Weights of a small contrastive image-text model.
Model: encoder widths [32, 64, 128, 256], text encoder width 192, text encoder activation gelu.
Rows from block 2 of the text encoder, named by matrix and row number. Rows with one number belong to one neuron. Each number is 500 + 25 x the weight over its row's rms, rounded and kept within 0 to 999. All counts start at 0. Numbers have three digits each. After the name is the row's rms in percent of the matrix's.
# fc1: MLP up (text_encoder.blocks.2.mlp.fc1.weight, 384x192), inputs 0-63
# fc2: MLP down (text_encoder.blocks.2.mlp.fc2.weight, 192x384, transposed), outputs 0-63
fc1.13 088:511510465512501472524497497436485486493484511500495522504535515507479495496514498492530517491513517463479469559524512512455497468479495521496490507524516480468504527490518506518503501464519543
fc2.13 122:547520502503499532516543527506487507523541504486510507448506505510482505498535498489485522524494495494509490541519463459506455493487545473517521497500484505497523546438495496522497522530505546
fc1.14 100:510495457494509499514490478406469490501487490478516531476511509490497498502524462496514518464547530455502510574523539523492499448462526502470482491488483486432488505481490503513463510435496543
fc2.14 083:507492481511520493512473523450488454471469491511506517459480512497482532502502516494508519490504504537512490518497538488485514490508502488514522499520524486523510471507502491488488489497510498
fc1.15 103:511498462500516495528481483429459487517480503484508519480509510483495489496521454490518517477526536457494515578519525526489509446458500482471474498492485493438494508483490488512467505434501559
fc2.15 078:503521510519474516496476486448495471503483477483497489431477513494492513470488476510512485486523509484497501556505488493503517497479509461474499479510508477490509474489478501486498519490487522
fc1.16 086:522485465510509487538491476446474477502476511505495525519526501497489484510513467490524510470535516459474476568523516516470502440483507512495482515499511476466493519480493502509484497462510546
fc2.16 101:498506501479513501461496515509482488503474497505509484442507480525504502500465484456475502502479514526492498557497505521481479502496558487513513510520468539507526493488519507540499512480494535
fc1.17 101:506493469491513482514500482411470494502488511478502504490514513490502487509541451469508516483538525445487506570518544519492501440463505497476468478481484487454487500487485488521474515432492532
fc2.17 082:493512506504491490501472500434470502523498474522507527488474475505488471475489497495510531498466514497506482540495480490454524514528453487500534499493521504501529480477472480482498501506517501
fc1.18 091:505498468503502476524506489455480473493466506490499519507528506498492489510508480495514524472547516469487478572526509519478507449478499517496503500496482484448486518453481513509484481438511548
fc2.18 109:502478490502520492526487498466476491502475511509483543459482493496491497486469470459530512523552507504485502540513504489484481496519536486488524539493493505518505479516482503483488517508511525
fc1.19 101:515482462491519493522487474418469486492499498467502521476508514489493490494523459490516520472545525452494505569513545524485504447461512490465476497491481484433498505474478497503479518436497556
fc2.19 080:516493502497507476527507533438491452504487491516506516446480513495488514473500499495516507495502501515496513551493494507482513497522509484493544476505541503526491481504490516497501524490507498
fc1.20 089:506510436495529496490487507424477470510498534472507519438493521469499474494510443507507510464502511458470505553502537521457502472456502491454473520506475491458492506470490519514480519459498543
fc2.20 113:514469482505473487510506469521506509495489496501509493380497523492486507496528489490519488498527521493496520504501513510522488516493537494517465510494519508503473523517460489499504493497504512
fc1.21 104:504485477490522482511493476420472485501477507481500525472510506488506479501522463495507518470529531444496504577519539528484497437463515499476452481481471491430485503479480487503468496440507550
fc2.21 099:525540491482496524518465493492505495482494502514470498452487485467501477465560457491533514486465508475482489532506479499535537519506493501508520509509484502469530481498503475509473502482487502
fc1.22 100:505493465493538496509477491426467475499496520479512529451504526484494497500512440501517524473523512454476489556509543534459494456447521492479474510499484486442481522475477513514480511442489546
fc2.22 096:562471509509499502494505485497505522502515450522556488432555458518538522517486509495497491488534496492517469527515489509523482479524514530523504489517508523491471539512520482459513544489466476
fc1.23 090:505488473512512477536497486456468480495480499511505509501521501502494503506512472490531524460553517470477489565525501515481500458490502509483500511506505478467482521461478500511477488437499553
fc2.23 116:478517495488489484474518526458474448497468514501518499413497477506541481511458465508480532483477505516520495520465502497480477482487546481493508470524515526492524499495525532517514498493503507
fc1.24 099:510499451494524494512473495426464472514502534478512526451506516481500489503510452495512523466522520455477494557503540538462500454462519491459456513493482487449495514480487504507476520448493552
fc2.24 086:479486479539489474500500486496478496513515474514513526403521503490509485503524475476493528488507500496483489542508525522498514535519522510517503501520544512499469483479503511477537523501512480
fc1.25 086:502499452505506483524496498408462493495485505503490526503518522493486503490521484500521515463527518452482472563518513510488513462491494511487498508507482477466483529468496502521494495451516531
fc2.25 127:500495493511496500527478491425521521526521502503535511445503488556525521488488506472491499520490522521469516541490528538474495497505523510484473510526522491484488507484490502476497540526497486
fc1.26 102:495485466497524484520493470413477489498484491478504514481505506496495496511530460468508523487546528444487510564515547518497498451467509485474474487485487485460484511487481484520475513439492530
fc2.26 086:494486507518505484504505514450499508510519471477468514456457526514495514485491490497504527509464539501493487531511488492462452526511508478497522495483515498501513490489481495488518517515477531
fc1.27 081:509483472503509468525505475426488480501483493486500532513538530495495503509528488488539496484511516487475470544512500526478507466478471498506477516512502492462524505504510503535492503475497549
fc2.27 128:508497506505507500497501506483494542485505507482505512469502494511509512495517499502481513493513526501485517505508469504518483493484504519506469514498487493492512476503484484519522507489518528
fc1.28 102:503497463496508487506503486406470487496481495481509516497509523494509485509533458479514518490534525450493503572516539518501497450466511498483468480480479490454481502495486482517478507431501546
fc2.28 079:486503474487504471490498512445485499505502470517482515473473520493480495472481503494508514505461515485505492539498491494466498519515491478502518479484530498508512505535486503486502508497508502
fc1.29 102:510497455494518495530488470424467485505488501474501529475504512487494484502512452489509521473531533448493507571516527536485505444464507489475468488490482491441502513475485491506468506453499549
fc2.29 081:499522500514472488504501491421476481492495473486538487440501504493502527485479486511490479491522505486508495558520472485488493474491507480483495486496516472501508492517480499468505546492493518
fc1.30 087:509495467505505481525498497443483496507495502500494527504523524492483502501517462497521517455533526463487483571520510495481518475486520516501487509518508487451496529463502515504490506450507558
fc2.30 109:502494462508482484503509495467477468493488546487495482455494504479473505521473493497508514523496504470482462547503551509494525484524545507498495498505500511491493520519525519486491490492514494
fc1.31 138:495531443487481440502496497449468479490519527516488505501516501476463482512507518485528479449485495486439461496486474475482519505529462507499508520535524492526496510440509495504481502478497501
fc2.31 140:510495512517502514509497495471497490516503473495507500543493498465502517492490500510497498509497494499496497508524477494501504471513476513490507498506524503503514497518505491499501497492504524
fc1.32 093:494515459493496464526489497449475483495494504516500529505517498490481500505521485484528508447533494480471484551516494491480517469519484514494524509501525484483480521444491509513481501453501521
fc2.32 109:493482510513514524492506497522514497461495499529495516424525490521518495516429512473488506523495544510512467554481500512513482469508534478514505518486484484513506481514504521495506508509489520
fc1.33 088:518506443498510475529495504433487486512491519490492524499528525505477482500515485496525519483513523471482475551520508510463500477486483509500493520518513487471489521482513510524503503471515544
fc2.33 118:539499504511488541503536525507482520525544505508508486449506498525481507499516504483493526521481484504508490541514475472501478506496548462502520507508483519488533559445501507517514503519484541
fc1.34 098:514516461498517489527487477421455492505496512479502526477513515483498486506522453485516512476535528457486496559510536536494500455466507498472446478497475492457498514464483485514475506441499544
fc2.34 078:512511519510500530491455506492511526507536481516528480429512513491506500491465482502499495509521508503487511554493509508516443512522493487508463502504514522498491468490497535501492507541512528
fc1.35 090:490494473509514483528500487456479482495488504505496522510526506493484510511509473485519537464549514481475483560527507521481506453491493516486506512504525492461481520451476507504499501441496534
fc2.35 103:504536513495515500551459513501489477481486515514497515432510506478491490510446488478513489485494494469470479548498526499514507486478553469501533484483482476496495519491512516472500485502495497
fc1.36 121:499533436492490440509511498445472476487508536517478488509516502468465482513504507479520488457482497470452470504485498482473515495513454504494494514526508486527486515444503488511484504468511501
fc2.36 116:521481509498484501512482488498513513532506515508485481509486490500490470536488478506505495518486508520465486513510463500502520487498446497469525516525530515476513514498488502505453483488490506
fc1.37 099:492499448494516490512484494411464494498489503469509533489509512490491488509525448479514511485538523450490500558514532521489507454462519494461474485488494488453498507482486484518464520429495543
fc2.37 075:498493472494532493528493491435496476499501451513486501460485546489496539474485526487506493500506541493487495525499505506482522486503494476493525468507516490503497464457504526466525512508508512
fc1.38 089:504502488511503487529503481462486486485496504506507520520532496500491507503504466502528518454557509460483487565521515510468504457489502513493496520500514472456476523457483496509488478440500542
fc2.38 107:519501512470505502504468515501487484508490505506499476415510472498481495522490496470534514511478496482475483550465485500492499484499560487488498516484490499518513517508500521499483479496492478
fc1.39 102:503496472495525494510484482410460486513501495478509535484510504484500499500526452489520516473540530452501507569517532530492498444468526491473473481482481490434503509483485498508470527437504552
fc2.39 083:504522486514500484504477484455499477508485464506484488444491511479479519492511506486516508497490521486488505547503498476494515507471515479483509500502509481483509490507483509481514510481492504
fc1.40 099:514506465498522491529484466413470500511497508469505530480513510488501489513523452490512520466537535451502502568525534525499496452468519486471477489486471493432488501480477498507469515446504541
fc2.40 076:482508516508487523510477484435505483533473446504508518418477518468503504466490500500460516507492523491490519547511475499493513502499527478487497494528520474519501489519481505506485493506515502
fc1.41 089:494498466514510489531494478459474481487490498510506520509518494516479492503514471486534523459556503463481481567528516510478502448477501515491494503498518479451485519460493508506495495433500534
fc2.41 109:523496509471520494519449521517502502502503502521502495416514492490486501521494485481527498505496492473489479552465484491502491483496559482485522496481516480504495523500503526500495496483495491
fc1.42 114:506529438491497441518499507437464481487508526520477493510513509470476485504506503480530492450492509472455468517488501489479502497509456510491493518526504482512486512433501484517488509469499508
fc2.42 109:461514481492485488496493492494502530511503504544472498520494494503482472551492489525499506509486497533471492510489463489520501511498459485469527504500518509489505534509461531499451470490486494
fc1.43 090:511508462505510478530498496429478480501492511497497534507539526487477482515516469496539522476524519457476470541518517509470517471484488502487496503521525493470500513472510504511503501471505544
fc2.43 103:508490512514519526511493505474487472475475495489496506471502521499500505520491507467487487489487472492494463555497512489494497486506545460545516454493474490516502503503509493481518491492493511
fc1.44 101:503495470496532485522498476421459475514489501475508526483520515477496476508522453496506527469534542447494509572520542528483494454464510492472460499480476488438490507478481503506475508447499549
fc2.44 091:513517508492490530515482504471485478505536492502469537431471520503502517477508440512499513487492509508488514560487459497510523502493508482511506464506515492466500491506481498501511466510534472
fc1.45 118:499522426492492442515510494432456479494507511517492513518507504484472486507505500480523487445507496476450477527489488483482503494514477516496491509517523480495484520436498509521477502473490518
fc2.45 112:472491456450506471512512516448526502505519484515477494560517513480498541488501493516512481481485526497464529490544505506491472502505481484515512503466496489505496511506519520505559516514533526
fc1.46 100:505490458497518491519492476412461489504486494471504533481508515472496482500520451487511520488545525448494506554521534525492504456458514489473475483489490483438495509476489490517470523440497544
fc2.46 075:513499485510521507541493522412503482503505468501507527449477504529505531482506493504498513494505507491476495553483514498499490513509522476507525487509547494517498491506518518494524520496475483
fc1.47 094:503488448486514470517495485402458476496490504498502508485505525478487478508528461487522508458514531436482501566515539505483515455485509502482464500495470492459479510469479491515465512432482527
fc2.47 110:520525541475501462488503503427465523522477503489522494484512500529528472503485524482522520460483476472467466509522502470529495530473491457456472501497492497492489519475490513457452517536497529
fc1.48 087:498530447505500475530494482429473489502489516505509524481534527493489480516507459478522517463537510465471482549514513505480511479498498510482492519509500481469494528461485517514494511450506542
fc2.48 110:522484511515506523501510511473487497491490486510472509411496509553502501504501471492511530507490509519525499549478504498504488505497544509503506518543509500492483513499511536452498489493481496
fc1.49 101:516493452494527494515483485422470482512496536469504524454495503490494503508504454494518519490542523457484504554514537535474499443455519490461458501490477490446499514479493492516483517441497539
fc2.49 093:470519500514483486504505503474488510519516462531490496413525492496521481502510497483483546482496495507479490530504517492519517526498541528515507505495541506499474470457466505488534510487514492
fc1.50 099:503496459491525487518481486408464491506488502476505533491507512484494492497523454479515524475536529441492511568517534522488497456457515496456474488483481489441499510485490499513470504441489545
fc2.50 073:488497463490501496490496499421497481519479465516489510443491505481491504463494520490492515489479505484512479540508492482468498503524519487490519468502540499526497475528483511490481516530503479
fc1.51 101:515499450489524478511476481425461476513506523470509512462520510480498488503513443493516517472525534458485512560504538529470497457459509483461459501499481483442502507486484503522481525450503549
fc2.51 083:499479517510483497517480497455503500524505463505485516388480500503491527493499488488493471500511522518467531540494475495528461485492514499514490489516513514488503468489477507514492515536472511
fc1.52 090:503501474508513481538503485457490494487503491511501524506524506505486506510509466486532520451552512469490485570519508523472497445484517518488502504512525474454477519455491503512493490435503536
fc2.52 107:516489511470516498524473503515496490502486501517482480406511493495482488523470486470511496513496490489470471556487503506506505482495562475486518496473503475496484533508500523505485488465491484
fc1.53 101:500497469493513482513493487411463487500471496486502520486515504492508479512529458478515505477533526448498506576523534521494505447462515504485458487488477493459489504494476490511462502428494553
fc2.53 078:489504492505509494497493508432480489512502488472478530470465518503467523477494505513524525487477499489504509526519474490495507514510494469498508484512501495499528490507469503475493481507512495
fc1.54 078:495484457505513480529502486436511486515484511489493521513523519484485501496525473480533520488519516486469473541512511531471518472491485509495492511498502494473523503487512496517489501471498559
fc2.54 114:527495506514500491516502508514495522497484511469507490425514496492483495507525509499490514481510504515515512522507490508521479497484532512502477516500499491502486485500496485504512518500479542
fc1.55 102:518493467496526481517479483421473479504494507469518520468501519496497481511518448494512520472532519449484502560525555521479507453443520502465480505485468487436499506493475505522475516446491553
fc2.55 114:495459500512490534494529489438493550498530483509444470418523469531517500481490504516502484520481494531512510548476480525491497491502503500511455480485508510497499442488543526505485508454515488
fc1.56 096:516522450487507454513497467421448466500496522498496518495520523475483480513528478487516504460515520458461491545508523510481512463479478511484465502499491483482499516456481503504465506454485527
fc2.56 078:482531506470499518494449517475526517495522515506473499530534485543525498532520486524488488569491535504494517512479465498543495508496449514500520511501473486510526515476474547471496478535525495
fc1.57 102:510504476495516485510489487418457491499481497488509532481522504497516483502521475484508517471549517441497504581516541521506509451478505495482472494482478486435488510481490488521476509430496539
fc2.57 101:463470499513521515485483519436485499475530517464534488439477479486534511509498499536542500496503501536502484548464514498493489536536489525520487524551500496496522499483490512474475533526485513
fc1.58 097:507502454500518479522480486407466485507511520495511525468506523488493491496512451488511513473526517450480499556513532528494498456466510499475459504499489498442489508479489492524476518440501538
fc2.58 085:518524442482502521467460517435495494481487506515503488441511516476512487527482518503484513529524529490444532541546509493514463519512509477544498510466510524502483489474474545478518490530495484
fc1.59 119:499533436493489444504497487432469487491517517510489507505512504477472477502500501476525485449496504471441462519492488485475513489507467511486503500523509486508493514429496504511487513481499512
fc2.59 109:497509488469476497500481527448482497505504491528462493519542533476498495485513476531479452476481446522511516518497504500517458486494482506495477505493497476494481532508500513514502474503501510
fc1.60 099:497489473487521487511502460411461488492475487489503518494512507497503491501529464491505522469536527441496502585525542516506503436465513495473479477482481495446488511480489491506469508432495551
fc2.60 100:521495497485492478529510489451526481518516497478493472454458484501515535490511508502510480480459524476489511530531462499482499527517491466474542496495493487488519495511503517465529513503489444
fc1.61 103:508486476482509494514508487409467496497481496475508515498515509487504483513538460482496514478534540438487500581519545516502501447462509496479471483483473484446491505492486488508468490429498537
fc2.61 079:470501481489512472489491500448482475509494466503494524491473517491492511470492495500515511507461491488508508533496474496482499505507485506503509472496522490507517510505479502481499505507521517
fc1.62 088:507504468507495476528489486439483490503486506497520530506528517502480499508517470493522510471539515463466480564519512498476513458490491507510502506517506482484504525447504516516493504459522542
fc2.62 106:477484489500497483534494488485495480465485517531470529454502482504506519504469495474494520517494519514473476555479506494478492474532543515493502507519484489514481474510508484488478522494481506
fc1.63 096:511497459489509471511495464418449473498478510495503514484529513468494471514520464498507509458531528455494491563517521511487506455481490497479479486499484490459490513466482500507460497441496540
fc2.63 098:472521510489505496484469517440543500496516502490471497507509482493535524514494473519499515537503516525507483524497480481514510514505436515488530521508483484503519529468489531473525490517519506
fc1.64 097:505526438499498447511497493407463466510490531506499499503510508473474463515515488492524495453508524456457474536510515497483516464491480512491480513504498486494490517441485515516472502443493522
fc2.64 087:533532510432505473539485495488471495514471489484482507522517449531526502511506521509517496463497504477487493509497470476522510512474470475519482492456505512502481484471488539496514477550532500
fc1.65 104:513491474494514488511487472422472485493473498473505524475511510480501486508521453494520523469528529441505514569523540525480493433465519492479466487484476489434485510470479495509471507435498554
fc2.65 086:497545468492534504515471490487509500473490477513468496461488500498468522479542476503522514517478494489476464532527502485502517524506494484522526478496483482506494497512531481484482492508493496
fc1.66 086:508520455485487501502508531437472492505494522487488550470509520494501498517499475474539537468525506466484501567532502510465516477516502509517494541504486487472505561460500493516493498465507534
fc2.66 146:488492473503514461514492506498507531505521479510497523474499503505473514531450528486546520521489483523541552532453522495495509491524522493510491515520498509490493484480514442528499468508517501
fc1.67 099:508492453497518481530489478415469492512495504473501527485502515478489486504526467474520523482551537457491506567516538528492506458463517493461467496482478497441494518485478490513474509441499532
fc2.67 078:486494518515508490515509518450495503544496453498491511428471513490488534463512478491495518501491505489485487547483485501496508511516523485495515477499545500491496493510477502492510532510485505
fc1.68 091:516522452496523474515470495424460485515512529484510515440507524482486491507505453499516523469510523460477510541492531523462506465458492487467468512501478491448494510476483515516482522452511538
fc2.68 094:528478497527465469511469471513512494510519490482498480395503517500470486511513495472520487481534522503494509498498500501528489510501508498518476515509521532506488486504482496516501514518481507
fc1.69 100:513503468482522493529483483433457475504503513477501524472512514484497485507524452492518518493528533450492507558525538532492491444455515489472462486486487499449498513464488497508470498441494558
fc2.69 084:498518512507498520469504493482501506489509483510543477452522463499531487497491466530509475490534492487480481558506511514513467494511488493504479496511501485500500477479507512467522548530523511
fc1.70 099:500493456496513485515497484409466484508495497470495524488511517489496492499534454482512514477540540441500502574522540530500499462465517503468467489485474491448498503490486483508471507433500539
fc2.70 073:484545495502486493493477503445489483512494449499508509431479524494488501464504510493497530485487494478496511551505479489484498498506487485487502479507520474508479495499481508468489491499494511
fc1.71 101:505486458495521486525493472420461485500496497476500530478501512482492489499517459484511528483546541456488506566512535527501507452453520488464473492485480492437499514484481488510479512441498543
fc2.71 077:502499501512494491512521504423487472522478471516528507444478492481501510474494508491488506508502498488496490568517498505472499494516528490482508473511541485506509470518481503482503547491491499
fc1.72 099:505508465501517488522489484413459490505483484478504530483505509490499498500534455484509517468550535448498502570517532523497506444468517502464469473484476492434490505478495498511473517426498542
fc2.72 083:504522470486523495484492475448506461500473455507502523475467526468484521478487499490491543475502521473503515540492502508465527494474526493489531499487521468488501466521481499480553526501487496
fc1.73 100:519495469502534484511492487421455493509485510479499517457502516478496477508522452495512519476541529463480507561531549522485501448455524486462468487468468486434503506481479510516468503453511541
fc2.73 118:507499527528482522517527494450497549509534474513439489408492496503509502486497486514497502529504498529493505550501481501492517494505499499520457469511499505478478419471528525522482481452529492
fc1.74 097:496500455489506482514489473420456478506478510486509520468507509482488488517533455492517508474528523447488495563515548512484500449469496489486472493493479491461492517465484494512461508436489547
fc2.74 081:497525491459480503484472498489530538479502512492534470474500481496525490498484484502524472528508541519486520521535459503523461510483469483505485510495473483510499513500500508463510487496538512
fc1.75 103:518490458492527496513484483424472478505493504478502522462499516477497486506515442486504521477521520445482509571516534527475515445445524491466461514486476491443501516487486504517472512441488550
fc2.75 086:510488485516505513488501512446495499512482485528502479421501501526518499492446510500507477498530507492505504531507488513509483487525498475493506451511522513482488476527504489471531541495495480
fc1.76 086:505506465505513469523491472433470476502484505493499522507522511495483510507512465486525524466532530458468477547527519511477508456481499514488490508512497493494500519464498502527500496449511542
fc2.76 099:507492505488495482506454495476478498503505506501478516445498513487486484507463490426535499516503485493489514553487499481508503481508556515497512507470504495497481511495486505495514502511497503
fc1.77 090:500500468505507476532500481451471489490493517504503524502521497489492504522512470481544529463543510462485492563519513517479507451489511520492496512506515467468474524459487495520496494436516527
fc2.77 103:518487519480515479515458499522488484498484499510489500429494492515491508500481489438517503530495511492483490563480497502507488502500560487484512511492492516503507498526499523506492491484500508
fc1.78 089:493520471500505474523502494447482479504480504493509534511529516492485512504516469496525517468546527455479469550512510499474507466500502496495502510509503471472504533455481510512497525450515547
fc2.78 100:477511451512504497532496487454481478468481515531475528448513492480523510512471504481493543488508523510516484547480524480477482483508544502497520507512504489512486474507509510480503493506486501
fc1.79 091:497505459504522473525501491450481493502512511506504523497517504512487505512507466484538521467541515472479494554523512510477498462486514516490490515519525494470478509460485499516490498437509545
fc2.79 104:501503519495493495534502499518501487490505496512486506419521507492495486504471490468511512503508502493490496560487519508502500482492567465484498498482503483490477499504510506501506502448515515
fc1.80 103:512480460496509488512483459415476489500482491476504522487496506484494488500513459496511520464539526442492516577516546538494505447457502487480481498473466491423497507481476498509469523429495544
fc2.80 129:502509515531480481496525503431452522480478461452516507432496472453489520512520496459519500481525515478473452516485470474489515490520547520501489506483531507522509517496475505465461504517484514
fc1.81 094:501504447488521482521496490400468486518497513471504531479513505485498483512526454481511508460548527446489496566519539512495510451465522503470476480490479491452494514477487507508467515441494538
fc2.81 080:479511504487510517509476521414499478505482445522486534458464510487508545461488481510473513494503530506476549527492488490501533490510491505518500486510480478520516487499508496514522479503528499
fc1.82 099:499485468491530492507495474405474477498479496483503521477513505480496474500525460491512533469549536450492515574513546504490498466459522500467474494484478489424487509478483489502470493436495538
fc2.82 115:521541528498508513516485531451493464489506521491511485408493517481499518500495509495501512521493450542517507508469511455531517489534523527513506479545500513494491514525535494480465500462518522
fc1.83 087:499510451508501473524483483432484487499484513504489521502529528488481487502511478502528517473504513469471468548519503509469503479481484508493488508528514483479502521474510508525504506470515546
fc2.83 102:514491524513508547492543502484496495512551500506507508461499490527503510519485497479500540519499506502481473536510492490509501500525552478514530494505473503529549546476481494518501505516503534
fc1.84 100:512495459496525487517484476428457485509493492481510528463505502488498486510527459492510525464535534454480512555525534515496505453459522491462468484489475494441496519480483502509470509441497537
fc2.84 089:504496537546487512509515503450502512498502471493509492417492491484530507507497486486468493529548504521504480550501476501490508490510521520511477498504511489492501453498520498519505540500517511
fc1.85 102:511498463493525484503489481425458489507493509477499514476509514490498479501526455493515520463529529468492512571518546517485510447450519496467466496477465487439507497489480501514468511454511549
fc2.85 113:479504516525467566496514495448509529517510482506470469419487487516509502494496489511512481516513480514479521570516471516504497469502495495528470471479505492490496444489542523534497502464508514
fc1.86 101:512492473488523488515491475416467494503483498475506510481513510487501490505521455480511523472537537445496505580519540516496497451461513492476464484492471483449489506484484486509468505430497535
fc2.86 086:505515508502502503503468514483503509516499461512490492448458526522502511455495460507500518524473531486481519533533501489493460526506491457466490490515524493471512533536490501477534489511489482
fc1.87 102:508502448498525487504477490420480485512498508477507523466495506479494483499520453485510529467527516442481509559511537526466503458460515490469471492501484477440487511481485490509477511439493554
fc2.87 098:502491493500469499494498518457487469506515482508502485436493519515500515498474490479479445486526499517490469530474494514512473489503482480498469479515514505517487523528522484478482490505496518
fc1.88 099:502495469496520480509486493404471487497479491484498515494515511494497494516525465464513517489538528460491499562513544516496501449466510492474467489484484485459484503482479495519477501424491531
fc2.88 076:474520475495515494490488517467495476499497458491463516468453533508494501480486514494499544487495522492500504525510482491479513500510487483512525475488524476494490512498478502472517510518510527
fc1.89 100:499494455487513488527488479409459489509484498480515533498508502491499486506526450488512516471536522442493507579519532526488507445467519498469470479489485483447496508487500493512462513440507545
fc2.89 080:495499472503507494503480482441499494493494455524468486449485518468475536475486512475510491506511507475501504542509484490483519495485520485486524483492514499532508479493502522482479499510511509
fc1.90 087:493501474502505480530492485454479484492473491498509526509533494495495509498522468487515508462548514471488471559529495504473520451488488524496502507507503476460492529460477517510488491461495532
fc2.90 101:524494482483524507502478500474508500488497506502481471421530493498505505514442506495511469503473523498508497534472509484505484474495535503522493493489475487503504495479476513478472505523492512
fc1.91 100:499486455498514483517488481401472482511486488483514523501511506496492493493521444481518512481539520446492503567528537519489499451470511506470470473485497489440497507484496492519476516434488537
fc2.91 080:483495466489526488499504473445491497494493461519454505472488518489480514471494511477516508494501512483482478551513502495486514501497510483496520501494511497513521472500497529466506516529530503
fc1.92 132:500531432488476440507496502450474490487517526520483505505511505481466479502503507477529477446481499480435463501480479480475518505522462502502506516526510493523496525436516491508483497479503509
fc2.92 121:519496507498482526515491504474494503519500479511499497529498499465522501488496500520489494493484491516500485511524497503506492477492471502517482520500514494499495498491490484492510475498494517
fc1.93 090:508500482503510477535500483466484475488464501506508514501531496493498506506507461489522521463546515463498479560523519512476510448487502506499508505504521487462483526455480504519492493434502547
fc2.93 110:514519511500518497535447515508504466497488520513473470424502500491492508509441491487514498491496498502505481538485519482512515478473539492491537493498494476518487515483504532468490474511490482
fc1.94 100:500502464492522492507484490418471474497504522484510528453505514494493489498507444499516519478524510443485496564517536536469502450451530494472456498486487479445495513472490504520481513437495542
fc2.94 096:548492500493501512494486483467508505499521477521526485395537494524532476489470510522513482502498484506490492518498500503520498474521493506507469495494506518485459485494509490458518518495489466
fc1.95 096:506488467495527480508490482406457486503484494479499517480504519493495480522525457481515520479539532462486510564524547517492496450460515498470464493483482489446481498481483503525468504437499521
fc2.95 096:500510507527481538496513502426485531514531465500446499437494491504505499483495490527509530530505466525483513554491467512500514492501484496539481491493505516479495448479516530517487493466528499
fc1.96 098:503494475493520473507492496408463485503473502482497528486507527490501472512521463477507524472546530451496509581519521520494497450467507497467471497494475492437498501484486492515482510436497538
fc2.96 091:483488491522535535478470519411523522486494486496486520451475526477497509483483505516518527488488505527514488524492494494493464522513504514520505485530528486526526498521503524520518526508496516
fc1.97 123:502535429484490440511496501446465492493517524515483503509509501469468484499505507481528484442496500478446465501489485486478508499518461518493505507529517484513502517443512505514483513476505510
fc2.97 105:486498482507485495511496511454495515530486480521476501505509501474509499540511492550513497487506487511494496521529496499506485478494480497487511513491521483492502520497493511509485481506488518
fc1.98 096:519501450503526496515470484426470466504488537464508528441501520489502494505505447500509524477519516455475508554497551533465500458469516499459461515493479488460499503487477507499491518450490557
fc2.98 101:472481483537482470502504481491474483508513488515482507400518513496508496501516493460480514457491502510512491524500494513508509510518548492505506475514542522510469466488497493476522495478517486
fc1.99 089:520504462517515489539490480456465463504485511516497539511509520512485487512508471489531521461526518464463494555504514524474489462475492508482499510502511500448487508471491494517481508440515545
fc2.99 148:480510488477508523488514529485475469471474503486475492462497474508519493492475481483509508467515485510486497543524504501499461494512516489483509500509493534512522492475516500486465529480487491
fc1.100 095:508503459489528502504472485432456481501496527475511519442506514481507486513505453489521523476521523458477504555506545528464501440453525487459460508488476494457491505479483519512481506449491554
fc2.100 107:480480490556480478481515450488497495497504475516486511408537503486515500525509490467485521458516504487523482520517509495517517502501527500489511477517521504485467474509466494470542503492521490
fc1.101 100:510500476489525489521491475416464483507484495486502528484511517487499481511521454486507513480539530446493519578515541531490497453452514490470461482490477497452495505482481489514471507436501561
fc2.101 074:509518523508496506521483487434500483542507452491508501461452528510469524479502467493505506507482495489478485546494498493487491512488516479498513497498504488488507482514506512495475510522489499
fc1.102 086:497486456518498465531500480427485482498501517497498526507514523496479496507524477498534518492515523477470467540504511529485506472487487509504491497527522481455519515491518517528499512467498552
fc2.102 115:487481504506507512484522488481492527486506482489508495470506505511511518506521502501479517492513493507489500529496471520522497507508527506505479493505490501506531493494479491512487508501497528
fc1.103 098:504508473488510477515492470419462482497483509474503514483517512479501480510535460488515521462528535438490488567508538510493504445477492494475466488493481488457484520473492491514466498430487543
fc2.103 088:510506484488492453504505526470512502507513517508506449493488454501544505490521488508495468531485549503515499511520460509503520486492448496504532514505486487489530522536491490445508480521517493
fc1.104 106:513522438476494443504499497434461478491506518518483500496524513475478461509509498485528504462491515468451465532497493478474508490518461504487486515519511481503484514438501500510491495468495515
fc2.104 107:516530493465487457479528488479470482531518511494515475531545458499545499513503509530512486476480474492499458525518461488519533472479445504462491489485522490470478543474489543518532514503495498
fc1.105 091:497505475505507478534507501456482481497483504513501521513519499496485504508503470477531522465544512456488484559520507516483511456487509514486503512507521488464483518455498506510491503453497539
fc2.105 097:508508507495514493535477513481489477471471535511486502449524498497497501519446487506505473490494506495504480550490503499510496480488527499508518476501481498493492473496500513472483507494513521
fc1.106 127:500541435486487452509499505446465490497518525519484503499518497471462485512501511480530490445489496490432465500491477486477519503527461507498504515531518495520500516445509502512481504477501497
fc2.106 118:497505498519494521512487503464478500517512487483497493527508491460494500499481501537495495502500495491486492510522471501505504481513466500485490505485513500512509494502509504503496488514498507
fc1.107 082:498503467509511480525488488440489486500484513503501514520519516484481495507524473487537513465524507473472483552528512512473495455473479511494495519513507496458495519478498517523490514458484542
fc2.107 107:520532515523485510518508505514490527493474515463515513422496484512488496502493496490482495460467520525502494538506506508502487481467540496520491504501492513515478474494517483512521502496487531
fc1.108 097:491505454495516483520479484411455493505501497476491532476509518489493484507527454490518510469536529446488499556508530532484501450472508495470476479493484488453497508474501496515476508443507541
fc2.108 072:520529486498505490522457515438502474499531445531523497447485536474506527481499495492503524530500546495460535535496506484499468509486486479500508500518507483489495480490487516480509527526507526
fc1.109 124:495528435492488439506504497440469484494515519510490503507514505484465481499503500478526482448486490480436463504491480480465507498524456506495502507528510484508492520439513499512485509473507507
fc2.109 111:508498502495482518527480496471497521504494481523497478519527510475514486470487493525496467498465488525496483517511491509502478475492472516504480529514504484479497502489511496484514461494482517
fc1.110 101:516493459478519485519488469420461489505495506473502535475508515481497483505513458482509518479539529448490512572512527526487510448452516489461467490489480484442491515479479498515467513444496540
fc2.110 083:508495499544495504523485518435489465505515476503521508424493498511506518502478489492501490524534517494494478551521482496494478490489503491499495492500541476484523468515503495497513548489502488